A small sound classifier, trained from scratch: activation relu, 8900 steps.
Rows from block 2 of a small sound classifier, named by matrix and row number. Rows with one number belong to one channel. Each number is 128 + 24 x the weight over its row's rms, rounded and kept within 0 to 255. All counts start at 0. Numbers have three digits each.
After each channel's rows are labels from the 100 clips, of 14976, where the channel reaches its highest value: "strongest on" is what is common among them. Only what is clearly more common there than usual is listed. The data: strings of digits, spoken by a formant synthesiser in many voices. In brackets: how many of the 100, against the usual share in percent.
# convs0: first width-7 conv, stride 2 (model.blocks.2.convs.0.weight, 192x128x7, standardized in use, each kernel summed), inputs 0-127
# convs1: second width-7 conv (model.blocks.2.convs.1.weight, 192x192x7, standardized in use, transposed, each kernel summed), outputs 0-95

convs0.110:114187119121167113137068143124135116134172111112143141134120136119118180132123138121110117107117100127157134177145127106112128089086112152174110135176134147151126093119110106132114127149097103159107108080123170143098176126139151108106141134127130124114135092148153126093094129114104172082092086121154115181149132106130121113148173152115147143126140123107108155099145127126121168112144
convs1.110:129151151110066088123150127108134137104127123113147124144117122087128153146123075112127132127143093100125123131160126130119145160166104141141153138107151115114144143095127124133124147118154146125124104063099138107145083104078152122134133105126153121158161146107148146151127142149110153165
strongest on: number of digits: 1 (96 vs 20.1); reverberation (75 vs 35.5); first digit: seven (44 vs 10.3); last digit: seven (43 vs 9.9)

convs0.53:102148121102156155062095109108158147088147109154126136080144145163142120082129143106136082104070126120133121127120142070104122164123149096118137120157137135118131114120147101116135087133126126101136146117132116135115115149146120160113147125112129131141162159194110123144109118150120142170159113127158140129136157122128105130133161091096146116172125186109119125110082134140097181127149
convs1.53:134144119119157127116105101127119107149147154116120121168143111123141084128121095129105137137145061097124093139097155119162122137106170135110156097115111106111173122139135119137169121124153095108116126150159135091118108130105105154140100113117139140139122088150146117121149123126097136114
strongest on: "two" (94 vs 27.3); first digit: two (92 vs 10.1); last digit: two (83 vs 10.5); number of digits: 1 (81 vs 20.1)

convs0.37:121108110183154163133171125120126118099094135073138125159110154144132160143138183141133099145106130110102111128144138143096097186140115145110156126107104139113144132135148166138150150186110137103129105168092168142136126108110139143139112129132137154108115131103122114141179114103099111139120142128130079123092099144095126140119117107127142153100084095124144140119159143098112160107058
convs1.37:139144136130157200129139118097138106166130137147141127135136132142171154121080104151116112126139139127114164101140129159145125103157117147152122111112140155150091167128170160112157110135165111095137118118142131067120142113148142133146142156140145111133123161145088131098149118131115138147
strongest on: pink noise (88 vs 12.4); reverberation (68 vs 35.5); clipping (28 vs 8.3)

convs0.40:096127146145128125147125130151088099125104096119095135119135126089121146141129165122135151094110188120138130135146134112159138118112104130109132142122148082150166134092128093105114175138136161115130089113091145118137119120132171114148128152162143127142097140189118133165128094097049088104192158131103150157125175144111147120109144112122144177135099110145130105117113132147143123123134
convs1.40:128106135162137172091166146096127138126125125168143063128072134143144157122131133132123117147184114121132164117125110157117157129139141113123151159113155123144125171090124118108150144158107158143129137133123119157120179131119109134129126116117104135167168140148144113114135136148091156166
strongest on: reverberation (92 vs 35.5); quiet level (91 vs 29.2); number of digits: 1 (81 vs 20.1)

convs0.126:139147125111134115123146141157138131133150090142107105097153143130135155121103120117149110150054133133151107123164107120126133128174117150074162118133134135134181133116131130146112153090144117145136127130147090057117141098094109112139107119100149098125153082121134149156113099154130121163158115127148195121104162104137104131106121170092113138151114103115154147115162141134134166118067
convs1.126:064073169141098142128153062106134192154106106151094108144104132131083127125110149157124142097082147151080114157149115117170152108128118107162148130121118103138142105144104099135116130160169164111156151195143175133152160132123125184122128094124106107123111115172095093117130157148122124136
strongest on: number of digits: 1 (57 vs 20.1); last digit: eight (39 vs 10.2); first digit: eight (34 vs 9.6); thin (high-pass) (30 vs 12.3)

convs0.120:117115143151085142156141141134135159125050067106122123122127098145140120151118139167106161135148125088107140113064160125104143123141153164103116139063138114111116179103123154124167117154143123129129154142155095157112096144108129143176127142144128138105117146121163128119140111125189112107166140161073088103151129118140132118111136128140101137158122134125152143129119097105136135111118
convs1.120:125095114138086171116131109067104140141085128141121109109136152162145118100157120173121138119135146147122131134107132150110156129143120138125097133124156093162155099169144131145159140128123146149158120151138145155130191148104122170090106126137137165073076101107132135073104127091102127083
strongest on: number of digits: 1 (82 vs 20.1); last digit: eight (39 vs 10.2); first digit: eight (37 vs 9.6); last digit: three (37 vs 9.7)

convs0.185:126094109143117143162110137143101125093082116139177084121129137105116155129153108126134099110117089117146108139164148136110159112160143109108152155108137111134132083115096149129169203139143137133105132096140113146120143158098112102142130120098137138155126163094137156139096136103135160120162163096126134151138107111083120103132123112132149182093085114103114131141122154132169184120164
convs1.185:154114127112109110142078162225130183140118102165131134162118096125212128125115124120115143126140150103168108124155142106160136133105135125105086128083120148126114158131127110110105126111129071107113152103103120135112128127140091108132091112145133169134111114132139117120143105154144119103
strongest on: number of digits: 1 (92 vs 20.1); "two" (91 vs 27.3); first digit: two (90 vs 10.1); last digit: two (85 vs 10.5)

convs0.114:104113100147166194111146132128094175097094145112170130165153129137142120142153104146093117133135124151126116133132110142136145116138137127112104146119120165168161084104113110091137154149107120127136115134090134144139141123125101145153138101090139112151120113121151121147180101107097094076069151131157091092116109129133071124141138179169143155146150114109170115110116116113125125147116
convs1.114:122128164125118116132114111133141099064166108131122103105085155093123087115184126133173130127117140152089134139163126171134118112127123111106161129131109146143108190116173151133133075142125132113129164105109139155129112089116140127143089125117146138118162164146097141148190067127120121195
strongest on: reverberation (81 vs 35.5); number of digits: 1 (62 vs 20.1); pink noise (32 vs 12.4)

convs0.56:086138123123092105137137178180107161164096112132125131091156089165176123140144079143147117156127091158111152122072122115090117113137157142157127090104146132148116178146170114151146080177118122107126104113118125083165145143119134137123126091116133156127120120145124121120127141118118122102144126184122112116122136131094138113141096116146128133148096125101113140109136153113120177114173
convs1.56:192153135130115127128116111118130152139113107160106093092177119105152136104112097100077116132125135094135115117145141151115175125114124129129132129132104150140151169151155124148195210106119124171121162124137126123148150134132104160115134149121123145100147140116134156118160113062130150123
strongest on: reverberation (75 vs 35.5); number of digits: 1 (67 vs 20.1); first digit: eight (42 vs 9.6); last digit: eight (28 vs 10.2)

convs0.106:138133100123142119110112133177110091116115155183100111146103147119117105106087142153144124127137173163072099132156132138136100134177130124118132143183116126130131152095118132105128124124149101132140138167094155103134113148077166123120109116170171137110157117104167155106133095123116142103151184127146096106146147142100109114121132151114147160126116093130155114125134127152110121144054
convs1.106:144119123163101100121093122129123120134130103106104143118139127158157137087165129167155147147111123156096143116145125130122097090102137111072142142138132111098111124152186142146180115105134099150093095116148124070123141122128122064129164129135125146122141104108093117108094097138100126121
strongest on: pink noise (83 vs 12.4); number of digits: 1 (56 vs 20.1); clipping (26 vs 8.3)

convs0.31:158119129176135133138065145119138109156116149145105143151136156147139137102129160142133120131141127133128098117140141116129149108148139100105135125110125137121131065109151121118137122130164139114152108130103124126088141162091091132145128129126156165109107132129107125143219111116094142090094112131130109107103085118121134165171160147147135169112131103140180070148132120107076147083114
convs1.31:128159135119115136115148127088118104114155159119167125110150088125141107148120136137129104123122095166118084143123148117146129115122134122103098133125105132136178132095098135133087110117142081112140092110129170150144116136129115102095140114119109112108103128107116129119141112137155105102
strongest on: pink noise (86 vs 12.4)

convs0.89:165129122132117132132123109083143122114148172165097129137121147095116140104129115127136146164130141160131122100177106105117143100077110147137156150133115099091149132146126081155146159125138099103116101098125162105181129110165154120121152103108157160151129145076130124105110118161125144149173167117132189080108144096149113107100115142088105108155140103114107161106149137154119115110139
convs1.89:130100135154074100105118114112120127142123141150136112112196136137158136121133117095135125159125159140111126125177153106117156120125116112137173113095121149088112113177144126144086073147085072137109120120142110118145130105136127114135122115120123120148142128130101150183135125148150151145
strongest on: number of digits: 1 (72 vs 20.1); thin (high-pass) (37 vs 12.3); first digit: one (37 vs 10); last digit: one (34 vs 9.8)

convs0.58:133129113125158096141102133099103106129104126094097158122123090136127109127144159141116118071121135153120158110125116144147107101125121172151113099118145125154080159123126097103118149124165147104100098152124148171126075133146163104110138111157128099083158151144164171153122112154120105135155132136155076122120167129133071149153121142116177189146155138121154136114116104120143140134095
convs1.58:133132153170136135136119116125163119097120159105088128108118112088126123125121088114114143099112069156143102137117057106129101146119102128147116128136124119096089101109115100132162182151157157174144147132136127115098073184105142108103166111144112158103153141113103132179107126077123150146
strongest on: pink noise (53 vs 12.4); clipping (40 vs 8.3)

convs0.118:074166143117161121127127098090096115124143141096095138083153140145097142101142141111104099123172151150176127134151092105141113184153108133139154123131124139118112114155116081138115110149109086137154104169111106179076135105116127111144144108138130156113119122152152127133125134136086150145096106120166135141136108107134115137119087128082145140151161144115103145138141142132113192172109
convs1.118:143148187128151089138125095111148083075134143090140118130142169087128123147115099121137145130129089095106137156140141141172148138127147120152165134119121096141128109116155106134118158153113155088145155113140124114137107113074115163152108117114148126096138082123130168124126156085145150101
strongest on: reverberation (63 vs 35.5); number of digits: 1 (61 vs 20.1); first digit: two (49 vs 10.1); last digit: two (30 vs 10.5)

convs0.161:112155164105109099143126121105147147135145170093112097087114150115088085136110117120113174127167128078094094121113135150155105157134114104126108126125116145155144092097150107154155149135085125099132125147184126118086121132124136134137169130171136136103160151119141124119134145104107126145118168148125133156177091111119094173102145128139126085185137109136124116123134145134143130181094
convs1.161:112165071093102103113063131137144072099137148081149184111120121128115085143116110136118140152118137126193147118136143133118167150168149153142114137146133107117182131111143111167108110149109104115106128121124137091099118095138097157117127114131119125144176156150117134125107144124132156157
strongest on: number of digits: 1 (95 vs 20.1); first digit: seven (44 vs 10.3); last digit: seven (41 vs 9.9); first digit: two (31 vs 10.1)

convs0.160:163145133146170117098124130132154150110092116085119119134156121138144161101137127148112106138096114120147112117127107125132087146103102086156152134087129123130147045147158121160133140130137128083179124159109088105134184121108147136130134142150158158151153161094101106165154125142116148115127129115152112160164166125099133121147107106115142126118113082138122094155138121100086155136090
convs1.160:143103138159114129107114160153161136113131104162149185116109146126149144098124117086095163148168125143135126149109178076142118130111147137142131138152140116090085122123103121121156172086124122122123102148104141127137162135108116135140105143105144126142096106116117096125084125165068135107
strongest on: number of digits: 1 (86 vs 20.1); "two" (66 vs 27.3); first digit: two (64 vs 10.1); last digit: two (64 vs 10.5)

convs0.104:110108154132117185162193167130147108125150113158151116123114152134126169122088159122175090109120145137148084128153138139141114126129119181140113128109105108119132185126101158078141133126093130109110119157125172137132105112089166099114119120118145117100122092108138124118123128129103127108162160116119172121148106111103140119164115095112104137148140125103118183142133128124116146130060
convs1.104:143078149174154140112127119108110147110123112124140153114161127187133096100145144160153132137166152178127107133156102143117091062117111118140093126125078090113129127144159158091154145125106101145123113124152102114136126135155153087110138120141089137139149181104136149120115081176126128123
strongest on: pink noise (72 vs 12.4); number of digits: 1 (46 vs 20.1)